A small sound classifier, trained from scratch: widths [128, 128, 128], held-out accuracy 99%.
Rows from block 12, named by matrix and row number. Rows with one number belong to one channel. Each number is 128 + 24 x the weight over its row's rms, rounded and kept within 0 to 255. All counts start at 0. Numbers have three digits each. After the name is the row's rms in percent of the matrix's.
# convs0: first width-5 conv (model.blocks.12.convs.0.weight, 128x128x5), inputs 0-18, a 5 kernel for each
# convs1: second width-5 conv (model.blocks.12.convs.1.weight, 128x128x5, transposed), outputs 0-18, a 5 kernel for each
convs0.8 087:099116119135135097102105081075075100132133145082088126123129075094139142150095125114102081120136152151141082106140152157088093099088086083128126124090074109130126124081091110110095124095108118145139146152148149118099101102115097111108089098135102104114125125130125134122137159140140124
convs0.9 074:126126129128121097054092109114114117097129157129123100105112118132102114129110072090100134145154160149139100106125134144078063093121137111078103135161111092099122160122090104124141081100127116149094106124132151096071084080102086060103108118161121105134144132144142167185094088113163175
convs0.10 072:083095119134136104120135135141086103130140136110105122136129097112148148138119144147160164100129152152132094106128138154101101114128122101123141153151112122136143130116101144149135170131105131138125119120140132150158108105122136132131136155133145124142155124124109142163112123129162174
convs0.11 087:143131131134141175166148168147144140136152144154143138158157137137132145148175153156171154148142130118111130129125135139172156153170154158131155168141164146143153132174163167179146180169148151148155154160165160148148130124127167154136146130149157169167164159141152150119151136149141119
convs0.12 103:123118127126129156094091113157156083079090135177096080107164159095088108144171116111119159115119120114109129105101097112158089082105151160110117120155163094094108144166101098121167180158104084098135125129127135165162145127130158110101105136141116133135147141115112119152132130134137140
convs0.13 110:113111110108113167154143152147159147147142143178163159153152157148149141140168158155157158116117114110106134133133134138167157144153151153145146151155156137143144141163146147157161169168155146137103096090089089142140144127149154146145145141165149144143142135134136145147111109111113118
convs0.14 105:144138141143142172139149161182148135144144157181157161176177167146155149158160164158141173131128123122116131124123135136172146160168182142151149130174143148136136162142147149157186167159147143170146147152154157160169156154150166142142155172189156135161160158153140140164144144136128159
convs0.15 102:154147145151144176156166165188147128124127148173169165180184151143140146160169184166140149134130125123117128126123128128175148145159182147148141113136149134130121156170136136134181175158136142174160151146147152145172165173181178182163165178169149171164154144138142138140145138132121117
convs0.16 085:134139146140140133087083081109132120106092102136114115094097127120115101117131080081109153141135132134132142127109105111125081082079087129079082108149139099091084114131078080094112176140103080078129124124128142156160160162176131092085085109114108109118140117085088118168126107104120172
convs0.17 072:132128122112098122106108125146117086091120117121086066122166108071064105118078091109126095136136136136140063069071071068118096092112151093109124121106083090112121129088103114113118122116078084137121136141129121125153180138128115115107114139105120120127138078112139110114122122147147160
convs0.18 094:130137143144140151186154162174139139129146140170176163158165142153151147146113171176183168126131127123117124120118129133150185146151155111162148161145129155140150135117151146160153171152144143140146154148155152134160181161163147182156164166147154165152191117129143141150104119144132141
convs0.19 096:099113120132134107084103129125092071084119131110086092119129092086111132136118098139169161115142159152143107094102114131093075085104117095086126153153113081108133134102081105133133156110084101105117104115125120117106109112125119096109132130107114146139150107094105143152101104141168167
convs0.20 076:125134144141145123105122126129128118123116113136124137130147125117136150146102092149163165128134140142133135120106105130109094113092103088085138145137107099117127112096086105126112205129103114092144135127147148127108139181152127100115136135100093117123186115109091139161104109104143174
convs0.21 071:115107110100095150110108088082124093102099092143102085096086117078074079079113108128104086138136137135132089082082072057146101086085086122124134102105129108121119100121123131114100152132086083100112123127137130146140159117095143107104084081119109111128118095106133109105152138146132139
convs0.22 102:118112114116119103098102096097126131113102108125137116103112136143120111119072069073082086135142137135133135141138140139087093091087097085083075088093109106099101112102093094091092108124134126121153164162160137115106103103112109109117111104109104107105105120108100116103113116125140125
convs0.23 077:165162161166163162162153118150122125133123129166163163148148127127140141135145131144151147137139142141133098091099103110174170159127150121103124119105120123124115110157147147136144149138137124135166164168171172169176180163166156157157117144161154143128142158141124125130158160149147149
convs0.24 082:139138139145147144162173167158119121123149158138145129134151128125120136142115131150181167140139137132127119123128135136138150165168167097102120162148123121130151146135141145162162116137123115135155156157169174194208196185165134154156149136170168158154147146139136135143149152150141150
convs0.25 092:105104104110118084082127132134083071115136135074075122126121074073116130129130104146173151137139126117111110089102116134083065120139142134109145167150108093136146127119100137160128137084085093105095095101102103107086098135133101085107127114139127128134126116102114149160123134105126130
convs0.26 138:135137136138137086081083087133089079081082113085077083082126084078082087125092083081084121147147148148146106100099104113081074075080119088080078084119093079075080129085079080084130107088082081085122124122122128107106112118127100093091094124103108121128140108102101108115141128125132128
convs0.27 080:155149149156158150140159144154123112118120146162166166168166132127139138160175173157110129136135131126119110109112123132152143153149156159157140093112140124136124144157150150139136168145137140149161162173176187181184163153159157146153127134163151149134156156138144150140154148151159155
convs0.28 086:165165164165165180158145144172119111116122141163165162161174131128141143155171161145127142131127123119115118114115117125175153141141167148139129108121126121115107129160138138127144172147135135154145144145154163177160151152161171164153141162188171156160160142142128124128137152143137138
convs0.29 121:122119121124127098101090088094123131117108112116133115107102127139128116115083082075072075135139137138132133140141141138096098082081096093092086083096110111101097115114093088091102101123131127109132138143153151097106099099097103108097101089106095096089101121111111104106125130133120114
convs0.30 086:127129134136144143118117101133136106085072107134128106095137143119097090119130101099091118155162146131120147132124117116145108106101138125100092082124129111110091132135112105086110126139138106114111126127116105116087106123153148121112104130135105105125129119105086081102132122101100120
convs0.31 092:151147150149150166144166160170128116122140152158133131144158139121123140146152165162164169140140138133125108113115123128172145163163173132145138144150129129133127138150146157151161132130119116141169171166169172170184181157156157138154138151176148150137149147134139138145141144149142155
convs0.32 111:123113113114119160158157146155151147139114127158153139133150149144134120134169166169158177125124122116102153145140139137162155144126142165157148143162156149130114150175165151135174183171162154141151156148140141161166159162157158163165163161174175172145155163159156143144138146148153153
convs0.33 072:133122119129124125115135125124129095094127146155113122120116148111110124135133139113135156129149151140124128122121132150127099107118127115118123149166128095102133145140128130155142142137112115136089100106121125103124122093108138139145132128199148136106123141140129143168119141144155159
convs0.34 108:150137134136140167167170183186137127117118121161157155167161144132125126128150157172172168124122121118110148134122115114162155150149155123137141137141133126128125129152148144140160190160138132153137141141143143162163165140151174182182192178188179178158172155143138140141130130129136136
convs0.35 154:121122127134136063071074075073127124128127117111109110115113126126129129122074084089091096144145143140133137138140139137074075080081080096112113113109109107112118111091097088089092117123116097101106111111108109089094086085100078080082072077090099080077089115121117093093130143139119098
convs0.36 078:126125120137142146146147147166148128138149156180160155141153161140146138147170179158173164112115109107099131120117130137136140148152169151157119165159136143133151158131150134169173167148129134130156154137141144162164174158150156151163147149168157136143158155132121147154152138115136142
convs0.37 078:143140144141149172143143136166143115119127147180136140162173155128126144153134163171145163112121122119108122113113116118174135124134176110148146114153141131118136161146146134135183186159124124149126140151145158155186172177160181154154154161179153163146166145143127123147117139133122151
convs0.38 164:127130134136138075076077091077135124126133126118109108120111136127128135129086085098105104145146144139134147146143142140084075079092090112102113114108123105112123116094080091103100128125108104106108101104117107093100091102115079089077088088086084080088094123111101097096146132119101099
convs0.39 106:115112110114117152165152151155152147140129142158155147136145152147140135143162178172173164118117115110098143138136135137156152147140152157154148143158153143134132147162157151152160179169156141139153152143141146166154158141159157176165157155178170154147144165153145142156148145150151154
convs0.40 092:144134128131128170168169144165162158146119136175162161134154162152145122141179185177152169124121118112103154143133125122173168158143158165164136129155172153133129142176162134121156174171158153133170165168163156144168159149169168177158136154172168152136144171150142133129160135136134141
convs0.41 082:149144141144152166159154180143149152136145136151153153151160141146136136136177169142188154141131125124113144137133139131170165167172150175170131154148162155108133124167168132152142148153168156130166166154153151142142155165149166162161182144161156140158141170156129119110164154138135131
convs0.42 079:087097119125141130114101104069112112126147129128117110127124123122132152138105092121138103126149164150142110123149160165126120111106077110103125156116126103130148113120125137141109118128140140136110126120121116133113070098108129121131112103140140095082099128109120139111131148163177151
convs0.43 125:116115119129135105069070074067145128120130121132105096113110141130122131125121101101113097144149152149139153151150147144109075070071071136123121128102141121107125105133108109107082141140130098100103109107106100098096090090091099080083078080116085090081080150136132111083157152153128097
convs0.44 087:124121127129131126127120139106108142132127124104126107112108107133125120114124155153136128137144146136119129132131137142124128123138126118161161140144095143131121125130156140132121108119108114118110133152142136091100108108133126135127130098145127112137137128154141137154113135126128153
convs0.45 096:148146145139144159168158160197147139121121151169166147155188151144128130160161168179179168117120116112109140131125123118160153139143188145144149138146149137124128161175146147132180170161149133152151149146151160156176167176178157169168180187170155150151172140143144136122131148145134106
convs0.46 107:123111108113118163155165144155152146137118133160154135125154151147135121138177178187167160114113114110099154148140135133162146144130142164163160146152163147138122147176157154139164182175154139133152148138135134156157158151152163161171157162174168156142153167163150137143145157153154155
convs0.47 083:125128126131136162139146149145140124137137133168160159157139154139143142131179163168166135120134131130118115112108117130152120143153154156143147152147135121131150136148138149171160151151136131132129129126141144172158165162140162150151152137184176142156157140130116136160135131121141171
convs0.48 086:113116117120127175121153137143129111103124124165156148152140137134129134131153152174172161102111116110101124097093098116172123113118124113120127147145125114111127119148134127148141197145128127110118117119122121150137139141133181126145153146144154164154169110116131140164123144154138150
convs0.49 117:148153153151147094090094117128099092095126132101095101128142102097104130137080072075097107141139137137140106103103107114092085087108127084076077102108102096100132132084078084119120112096091093115144135135142153122120114119129110101101112128096098109120126074067070086108115106105106117
convs0.50 097:156154148149147167156171161168140128127132140172160164169166148136134140149172173176140158127125118111107129123117118122166148153153159153144148111143146131134130146159149144131162174165146153157157154155155166164173165158169167169180164171168146157157167142138139131127139134138132132
convs0.51 091:158148145131128139158155110136129134119098115144155160119146132142142121132160153121122167135132133136130139126112108112145147156115120145131104123157131139126112130152145128114138155150131143098148139129133149178134136150143141153154127150172177124132166158118098123132155134105145158
convs0.52 097:139143151153147101094089092109112111100102113121113105110130121116106109118083080087079091129129133130133121124123123118099098090092104089093099085093112115110112128093094087085100110112112109111140149149150144107104100100116108108108108121115118117116112096096104093092125123129117104
convs0.53 113:124127130129131101076075075091135121104121126139123100101114142132112124129087073062095110142152155154149134139139140140105080080078089099089076117125125100088124131122085087127135121118112106110080096104122120109089086099087106096090083098123101094087093094093093132142104111123155165
convs0.54 100:138141144144147106095097098116122109107113121127112115130138127114113121130095083083084095119118120118122125125125123118107098097097114099088084084090120109108120131100093090089102106111114110119143140139144142114102101105118116112112113124114114116112117098090094092092108111112101095
convs0.55 135:128129126126126071062075087095125128126132136115115116114119127128128130135082079086092110137143147146144130137140141142081078083095107095098106119130116112109124132087071072092121106113118106118102110106103108081079086092098079074083081092096086076084081104102112107115116122139128133
convs0.56 082:155146151162163159121139159170125107119129132155143149165159135117133140137150165153133154130136133132130120112110117127157110133155166138151138117159120123124142144136135144169168167131135135144140152151153159162167168151143150138140159146189165130151151147134127131145133131132139148
convs0.57 139:133131133137135082075076073090128125132121118123109118113119133129135127127082088093093085148151148142135144143139139134087080079078094099106113104094113101120113108084083092096096119123107105110104112118111102096092081103120085090076076094091088081087099102097092092104126128118111121
convs0.58 093:145143145152156156147152164169131136126128149154168159147159138145142137151163141132143177145144139136131127125129136145158146155162175145127126142172132135114123155133147126136160151143134131143165155152157164162157167174181160153143155164164146142143136158150140136152153151145137154
convs0.59 094:140132132140141154146157159149129130125126133150160161156144139140141134130158165169155153134137134133126128122118120129149133149157160135148146142161118130133134143136157161172171164146135124133149154140151152155154163163147154152159144128187171147172145139135126130146133140131131145
convs0.60 104:116119123124125172145159143142129124122131131162146157148141130125130136134167163164157160103108111106098127114113116124153144140129135130127132139152116116124128133150151160150147190167133126136122124120124127169155156144142191158163150152183158186161179143134133150165131139131136150
convs0.61 081:166166165166171163148163146159120113110110129163162174157164133134135131141148163156139143138139134127121126109104107112161144155140159132133120115124121115110099118139137131128144164128139129141152155155154154146140140147135168156163151160173160163150169147132126124124140133137137139
convs0.62 103:137147142141134091090145137121104097137147126119112150140132113112144146131073085167169143130137143146145103097106122126081080133128113063078148154127092097149149120080087159153133166126111118139119121135151148110108105133130109105143131122111121131143151069072119145146101112137155153
convs0.63 109:114118118119129088078070094091139138136143148120118120129127134134136147148118120099117112148149148145137143147150154158096091082094100135134118133125134133126142146123115105117123119123128121132112116104099094103110099103095085082080089101087088093090089135139131117091149155152128094
convs0.64 109:149145143145147171147152169178148137128134143177162155169166158142136145144148157165164172123128129126118133124121124129169159148156176133144148145161143127130135156142140144154162176163136129144135143142145151160173164169162168149147174158180168148136150164145134139151144137141142149
convs0.65 052:151143130139149141103109121127136107099107139164122114112135142118104114136129132115118156158155155143133137129141143148156142138143153132122106108141122098079101137151122105097127106108144117112150159166152154106104123115111109115120122124143125110117120177161154153138129162160174143
convs0.66 098:116117117118121171166154161161173172166166157167170164160156164163156156153163158143152139134134134135135152150152151148178174162164164171164146153144174169160169155170164153150140169171175170156118114106106102160150135141146148148146152147133141129126130138140125125123123126122118120
convs0.67 120:121119112112116166153162162153161152157157150163146153153144157145153152144166167161168157136137136135133152150150151150165153156159155160156159171161171155159162154164158163163154167166161164163111106102105102143141140146144152149156158151142145131134136129138143146136114128138150139
convs0.68 063:154139144143134108086087099130096083069082108135113099109121107103089104116111100091115132174169169157148090102103117132113107098103141091090069134165091081072125145107100100119153105093093110105128138142135128119104096107115105108106111121169117120128136177174144150154096110145166165
convs0.69 118:147144135131130164164173129163146148133094108159158156136148151151136103120164170180171172131127122118107148144135130120157151141122154146144150151146144144135123130160165155139154179169155144126149146146148149159158157159159169170171152151177188176161162155142136135123143130130143137
convs0.70 121:117122115122125088079069077093119118122113123118116118107115122119130117127089080078067098138144149150147126137144146147100095086087101096090096087113116106093097119106084059081100103117112097094123128119116116099087091083081101101085088098103100090081084122108118105101111110139126126
convs0.71 098:151147149155161159135134152178133123137140151169157171178160144130149153150176174137118170135138132127122127121115125133165140144158179161161133128169138131117135155152148136133164176155140135144149156151152164153156169169157168147135147158174160132156154140136134137154138140146149153
convs0.72 081:161152150149143173146148164172159140147162164159162165180175152156154169162185148132145149148141138130131135143140142145176152150174181180139118139139172147133163158169128125161158154144158167172160153140152159181170152141157159138147160157163127147140145174162156123136172153147097110
convs0.73 128:123120121120125094084084084098139140137134134131128125119122139140138135136094095094098106141145146145142134141147147144103101098098101115116118119125134128127127134100095089092109112126127123117110112111103099098094093094097084085083080086085081087073070115120112114110122130129130125
convs0.74 114:134125117119125156148154154144152145136124120164153146137147151144136124128163166165166150128125123119108146140136135132159145141137137157155146143124155149136126117162164153134140182171156146132148145141137130147142151156146156159166167146179184192165171168158151145131152151148151143
convs0.75 108:132131130137144163151163150151147137142142140173169173155145159145147141136169163168161152124127122115107122117120128136159141156154152150151148155158148144137143139145146145161155172168156138145150147140144147154158152151137153148156159141189171147144156152140137147155140145134144152
convs0.76 060:140147150157161125095078091112137087095089120144108106098116141091111103121109101090082118143149151144127095099103120133123104091094121104093110099108134088094096114117091096101106079103120089085125126127127138111085133119132108102093092128121111105099104133132140157140101122171165128
convs1.8 118:137137135132129194188185182179140138139149130126131123121125130125125128120143140142147142137135133131130114116122124128197190190191190200193192190189160152154146133128125127131130164160159146145128129135141150155147150148144144142134129128150151152154139143145146153143140139136134144
convs1.9 111:143141138132132180184188195184127139146150148135129131131131131129123128129143146145144137133133133129127104088106120133191194202207200206202204205199121119148149140128118131128122150151148143137138143151151130108111122127140131130133125121139132126130138137138135143129143134127126126
convs1.10 100:163158151144141178181192192180135113129149132142133136135130130118136138114140165162165152131136143138145100090115143147190193204201185205203208204188128125169158138126121130143132174174165167152135153160164132134133144169155128124126133131137141137132121145136138151158141134134133139
convs1.11 090:142147151151150159162170174174102125125109125120137132130137118135135133132131136139142145147145145154155164126111125118169172178181178163175180181185131116113131107118113117121105126132126133132159153158165165133112110116112114119119118115150140134126124145137143154151146144159164164
convs1.12 084:153160167153143149152151152153165187155146137146151152149148147155131140138116128123132137135125137134124124125136127117150153152150151152152151149149163157162163154143160162169166155153149156162146127120112104171155165169172143149160156152138132138132137133136107115138153119096104143
convs1.13 068:164157169174171171163160160159138152135113143132137144130157119132131118122157134111126122186177175179167132103072107107173162158157157170169171174182179155145139158179172146144142142146154154156147134148128146203187152157150166164146152154165155152148152134123118138135166138149145161
convs1.14 100:159148145145151150149148143137126118126128123157139138131144140117123115129152134124132125175172168165179147155128122139152152152149146158153150148149147170164157137152159154139119147147142150146179176168162154154165170174148156156145133117114114111109155171163148154147174156149140153
convs1.15 109:143138137136138143141141139136165148135121130159167158132161167152139119153131132133135129168159152151157143128143125123140141141138138140142142142145173189177156128157164167155135164154142135146187183162159157176175163157142150151159155136106104102094107148133140138138128123135136145
convs1.16 089:148149146140132150151146141134114115144154150144127134135139131118137153143143142143135126163158152150152128110113147139157159156144137159159158148141165148147151153162152135132133150146152145142133158185166148162155168180172143130141136127130128125119119156140117113109134132114120112
convs1.17 098:156157159161161180182181180178151138135133111148144143142138150147146142122176177181179179124125126127128140135138154179185186185183180186186186184182150141140147151143141141145149169169168169163146145141143146139151161157167142141139138140159157155156157154150153158158109107106109107
convs1.18 100:160153147136124160165176171162123104178187150161136159168150154142156160133144145152146137150148143150168137127144132145161164173171164168171177174165132144144150137146150157133125165160178161148133144177181169149151165195182148149149131122121104105095091133139127143137124130147152145
convs1.19 109:162158158152148175182192197190120119142141135132124144135128123130140137119139158164172163133139145143145108093122133148185194205207197207205210209198130142156164151128136134147141178174167176165137157167159135133137147160165130135134135131143135137140127142142128136145140132123119132
convs1.20 099:152150150141139164173174167152111116162143148145141136124136134128137132122151156153150139144150153158166119110134139151177180182172155179178181171157161154156142132144145131131122161158159142140142163171165148156166183197176143134128125119135131130118103152139131151152133139122145145
convs1.21 098:158159160164162182183181181180157153144138111150149146147146151152151149133178181185185181130126125124124139135137158177187188187186183186187187186184149144142147146143144144145150169171173172163142138134142151148150163159166141139139140138154154155155157153146149147160119110115103113
convs1.22 108:142147151152153205196195196203140153165166160131141141131139131136139144151161165167174173135134133132130126118123122123209202201201206213207205203203157160165166159138142148146142178179175167168151143147140139154159158153148142148152141139167162163158155144157150131134161148140135137
convs1.23 093:154153150148146154156157156155127123151141133154134151145141145136143138132148149147148144136142150151160156140141138146156157158158157156156157155154138142136140145137132129133132144147150146145166169174171161145151146143135127137136134132126122124127134157159159169164149151158159151
convs1.24 091:140138133129128136139141140140124111130144131143140133143134159148141137134147149135134134133137144146159139143141123147138138140140140140138140139138122124126132136129117126127124136139138136131156160175176171106095091084100128133129127125129126125125139137139144156148132137149148137
convs1.25 100:169164151156157189182185181179128119135147137144129135149148136116129156143165154144150147136132132131131131114109127124190183189189186201199196194191135141161162157155149162156157196197195174164136150163147143178148137141147151148151138138160160155140145146136116102101151144134127105
convs1.26 089:138138138139140169162157166166106111126128135121130136134126111119131140132147149150156156128121118118117133118104112118167166165173171165169172172171184173162172168158140147143147170165158156150133132130139139166161159162162162160160159137135142131140138087111118113119126122114108110
convs1.27 104:148145142141141143145146145145142129147127125158134150141145152136135127127131135138140138166168169168175169149137122133144144145144143146146146146148145165177165143126139159153136144144144143144158164167162160144144152163170132138152152143129128133127126148146141139132151147151138127
convs1.28 102:154153151149150154156157156157142135145143148162158163161166158147143137143146148148152153147152151153155145146151131130155157158158159153156156155156160167180164144142158169163148166156153153166173169167163162172164164166174137143162167151111111115116120142142141134132147149148141135
convs1.29 109:139143148148149205197196195197147159161168168131130136133136129131134141153158160164165165135135132131130126116132130132207201202200204211205202201202150161163162154134140142138131178177171166157138141145139138165165164146141149151151136128165160161160152136138154146133155143147142145
convs1.30 111:140142147148154201196196190185123116141157161115132130131133112119128134141154160163160158136137133128128137136118123115208200200196192205201197196193152159161166157130139144145130176179178175164159171151148139158152145145146149155149139125152148147141140159141133145137157141133142130
convs1.31 096:155152148145141159163165166162125118135147137151140129135147144145141134128161153149147140145147151154163136131139127151161161165166165161162163165164122124136139135117118123127114141140144142142155160166173171119122129126125117121127125118123119119120141148152155165154152153162161151
convs1.32 083:176178184186186184189184181179127122131120126152139124142147138115133141139170177170161161187181175165164163152102099092184188186180181185187195196198187182155128112175180163136117166157145167175164166160151160170163143133122167165160153145125124128117125135130128142140135122128142152
convs1.33 093:170170163160158193189193196194129139150143132140128132129132129130139137138159155165159149135133139140137124104096108110199199203206199213211210209212121151150136134147161152144128176181166153150142144144140142135136148146137149141140137128152150140121147143138135129092148137126120108
convs1.34 106:131126124129135137141142137138141121133143161168158151143174166130121147169129140133127112165155152154163148133124113098139143146142141141141142146150171169160129136167170161137136145141150159180157154152146148164157157150145145155149132124085085080081115125126131136122138132130131125
convs1.35 113:143146148151150202188189192196136149149158147131143144138123128132135141136150147152155156138136134133133111111114110114206198198202205211203201203207139158154148140128134137126123172173165161152140132138139147145142143144137139134137132127161154150148145131137145138132145143142134134
convs1.36 093:179168156163165186185180171164122124153124119152156153147135133128150130117172158137142132177168169165164140128115134127188186189178172190187182177177127140177171134147156175161141159172182168157162170168136128158170167160156143156166152150116115109119144155152144136124166152155121107
convs1.37 091:151147144147146157157156152149149159155159168172160147156168153148137147163147143140137124169163162162172131127120119140157159160159154156157156156159171181170137152167172162152144163155151165160158156155156146142161164177167164167169147148118113116111151150149142154137155149143144135
convs1.38 117:138141145148148196197193194194137138154161149134145148139130133134139141146147145146155157135135132130130124119111118116204203199198201207203199198201139150161151138127132140137125174173162166155138133139137141160157148141144141142144133123162156149152150134135143150150134138134134140
convs1.39 075:178179182178175186187188186184117147129111121141145146141149120131138131136169169169171158183177167158158132130111100112184185185180182190188191195201155189176166144173182182159128178160160161175159166170156150160161162152136178182182170157133119128122122137123112135144145109118132153
convs1.40 089:163162161165167173178181171162151150105113125144154140121154148128120137149153161167148140170168158154159175129143140117174178179166155174179181179185171176165128117165161166150138168150149162174177182181149150165162151124119160158172156159144126140132132125135152145135116126152142148
convs1.41 104:142148148152152162166168164161107106119121126125123128137153103096126147147142148151151154140141134133137181147147120124171174177169165164168173176174147139139129123125126137120123140127130138133161164163144149158150126100097124130137136136150146138133125144132132134144132126141146157
convs1.42 110:148152148148143191183185193199132118135141133145134129133124125122130133131141145156154147140139141142139100107104121142201194201206205207206206207209149142152152132129120129140129166168154157152146142152165153138139142142148137127127135133156152155158149142151149143135146143136125138
convs1.43 114:149153158160159197193192197210130137153144137134138133132138125126132138145151147155160150137136132134134114106111106110205202203209210211208209212219134150142137137124129131121113173172161155157142141134141136129134141132130136135132126123157154149149144136128139142136144137138138146
convs1.44 115:165159158159159205203198192192114122136130129125122139140135125120127135125171165139141149146141134128128138119105123118208209210204209212215217217212128134154144145135139140129129163165167171159147156148135144127116119129129150143132122123146139127131144144136131140127151132129143116
convs1.45 101:151145149153155149148148146156165135118124126165157141133151149120122132142141148147148134165148144150151137127125128116144145148142146140144144147159188208176120136207196180149145173147144156173193188155156155198192173164168183185195171175114109111110135133129133134120119130128134128
convs1.46 085:169173177177178184185184176174134158137120126149151135122155131139130133134177173170169163174170162151154167149105111108183183182174171185185188193195185177168146128169179174151133167152146168177156153156135139175170156142141168169168157158132127127119122136124124135132130114122138151
convs1.47 101:179166164164159197195189180172116142139114132146147132129138131139134118124172149131144136168163158154152132125126146134201202198190182205200196188184124150156161141136150145144138160169165158156148161145118116129140149155139154151140146142132129133148157148135127121105157141140118114
convs1.48 097:177172169165161162168184184181131106159159158148136167163168135130153167135155171184185189127136143142150136131138147144167171183182179176176184185181151155182173181156143166160161180180183187186125147160165138156156162162176154163168159154144141141142134136134112108108144130123130132
convs1.49 049:159158156144144137135145142139129100132137138124107136140149109098146138144140136140129135156160165154149146140148145133141147153147144145149151146142173163155141142162131165144142156147152139136134161145122120166171155172156162160152138134153144141138135126115125126121126094103102109
convs1.50 108:140137135137139143141142141137180181149116139177181175154154174168154139159140140138142131166159148143148154155149138122140139141138137138142142140143194186176149121171181172160136173163150145158200194172151143194175164164160163168176168150107100102101103122126124123116122132125119125
convs1.51 102:157158152144143170172178171160144144151137127141140160135144135131144142130143149163158150164156143143161153126132141135177179184178167171174180178176164156151157118146141159163130152142160157142148159159166142148148163171155142142144131133129120127121127138131146157144125122152150160
convs1.52 091:146151154156154188187188187186138158167166167128133137132126122135148142147156165173177177140139135132129130114120138145192195192192191198198198195192151161160159157142146146142142160163162164158152145150147144174175171161161157156158150134154148143146141151154167142137139132126119127
convs1.53 105:149151150150149206201201204207137152157157159133129136130138128136144154150153160161158159134135137136133104098111119133214211212212216221215213211213141151158164159129133137133129173165163155154155158155144137127130146143152136137137129128159158153147145155156143134135149140135132146
convs1.54 106:155159163166165187185181177180143160170173161140142143144146139136145150153168174179181186143140135131131141124136147161189187187183183195193191187184160166167171166149151157155151167169174169166158156154151145175177177168158153160154151149158155148153150152155166148151152140136125132
convs1.55 108:152156158156155196191195205208136149158151145142143142133128134138146140140151159165168165134133132134134106110119129131204203205212216212208208211214151152157152142132141139133121177178169164155132135135140138136147148141145136138138130128160159158156150145141148144143140131134137145
convs1.56 102:170163157159164189193188183178114136138134136148141148137154135142142132148172153143147138165161160151160161149110139128192194194190187193193192188186122158162158137132163155147130154164157159158164167152132130129143147153137136138143141138136135130138158153143144146121159150154128124
convs1.57 117:143146149151151209205193185187144141147162158138145149147142134135135152153158156156157160137137133130130113108126119116216210200198199214203199196195152160163166156134145145145137176176174169164168145129134140152158155148141145152147138127156151148150148164153146142135155146140133135
convs1.58 097:167162157158161165166165157157119121152134154145135142141138136127133138134155151137129132178172167173187150145140128131165164165160159167166167166164134144149149132148144151125126149158168164144162180185171165153151137126133154158149126127118115117112142149143145159146151143159160139
convs1.59 096:170161160162165192195192187182121128146133132146134138143144132131145139140179161144146146163156154151159153139116113126197200199194192194196194193192119151158156141130153148137130145155159156150158165153132142134140144145135147144137137138138138140151164148141137145123161148148143137
convs1.60 090:177173172169166172175182182183122111147160156147129164170171140134167175143179184189195195135143150144149143133132133132170171177178179175177179180182145158182187171147148168170178174184192188179124142147138131160157166159152160165166164159140137141142145142140130136138147127127131131
convs1.61 101:139138136137138150153154152152143143153152156157132147143149147139134131143133140139142138156159163166168132127128108107154157160159159154156156155157155165168156139140148152142129150143144146153163168165165163159158154159162126132134131113109109113114121144144144147142154149152143144
convs1.62 097:170171162152140174178192192177130099129156156141127130139130127125129136117143153158165147140150152142145126113126142130180189201198180194200209201184149142179155136148134126143128176172173174157141154159162139149138161185173145152148136122134140133132114140152146147168130133145144160
convs1.63 110:156159162165165190192202202202136138135132134139150143133130137140138136141153153163165164137135134135135096088097095100200202209209208211213215217218131136138127121124119117110108174172166162155136133135134133126126132133133129128131122118154153149147142111128140143136133137146147146
convs1.64 102:164153152155157165166161157150108109127146151152156150135174137121140132152163149131132122173158160157172151141122127121167169166163158167163161162166145172170149145165176174139123149159158177165154163161158134146153156159142162172164145136104105100100145145145131135123152146140121117
convs1.65 094:140142144140135175176180179174103124145143127109113110102112095106112108112132145144146135154152148145148139108093106135183186189183181191192192190185131143138129130121127130118110139140144136132175169161163166145142146147133124139142122114148141148142135152158162143138146145144133133
convs1.66 069:147145151153154140138146138140131129111111115130122104133119093099096118114145137143134131142146152147156144151149131125148148151142145139142143148151174162180140153154149155129144152132132137143146136135127133197188166163168169169163145139136134136132135125140139142133122133160152145
convs1.67 075:186188187190180178173178181183122127118116145132120116136160111118124127142171165159164156175167163168159122099084093111182177180181182196199200199199164126133147168171134129121128154144155159173159151165163166159138126126136148147148139151131127120119134142149142143140142141145155160
convs1.68 101:138138138137136182178178180177126153145151140116119124120115117116121133123152148143141138147147146143138101097097119130190189189187185197195193191186122129131132131124127127127122146145139135130150150151145135121123121127132125122137129119143140130123133146142135130130135125118118124
convs1.69 094:161160163171170168170171166173182146106128138172163144139163159144138158161166172175165163168164155148155162146126105102167169168158165166166167176180215204157114121184187162137132166157147159177170168153144149179178163143131181182175154160118112114115124101114127131127102099123126123
convs1.70 102:140143147145143189187190198205142147157147147131125131122111129124137132127142154155156153135134135135136100101110125133199197201206210205202202203208147156155152144137140138127123163165157159148132134138132134149150145135153142139131129126168161159157154139140148132129139133129122127
convs1.71 099:166158158158161161163164162160118139148134146159146155150154139139140131144161142133141135156151154155165135139139129143162161164166167163162164162165127155173162138134162168149134150154151149146156159165160158133142143145146148158159153139120111108119137151151147138121146149150128124
convs1.72 092:153148150145149147142145147141123131109120113120134122128134117117101115117139137137140139185180177169174174152160144120147145147147145156160154150151141160170164127135138154153123154159145142142181176173173167151153146149127141146150148134124118119112134153157168162165135138154150156
convs1.73 108:143145149150150197190191192196140151149148142136139137134118130135140139132151154156156155133132130130130109098105113118206199198199202211205202201203139143153142137130135132124117168167163156151131132130128129138139143140143136138134127124163159158156150139136141135126138132131127124
convs1.74 084:169173174179177186186186185183145132122126124150138130145164133124134145149173178171174174176164154147152170139100095102184183181177176184187190195200200172160128118183180162134113158139147162169164162158142150174164152141140175178165152156137133137140140132119125129128127109132130145
convs1.75 097:187177171170162189188185185183123125140128130144136133142143141137127133120176156139142147163157155154162142115107134137194192194192192192190191191190133130150155152132135147141136139152162163159137143159154146127130141151143145147142143139140137130140158136129126122115153147150135125
convs1.76 097:142146144141138186183177189190148143151117135125122127110109120114118124142131141144144140150144148152147121109113137142191191193200195195197198200197167150138145129134136129119117156157147148131167155146152155167147156147147151137126122118141137140133125153157152136134136131131130132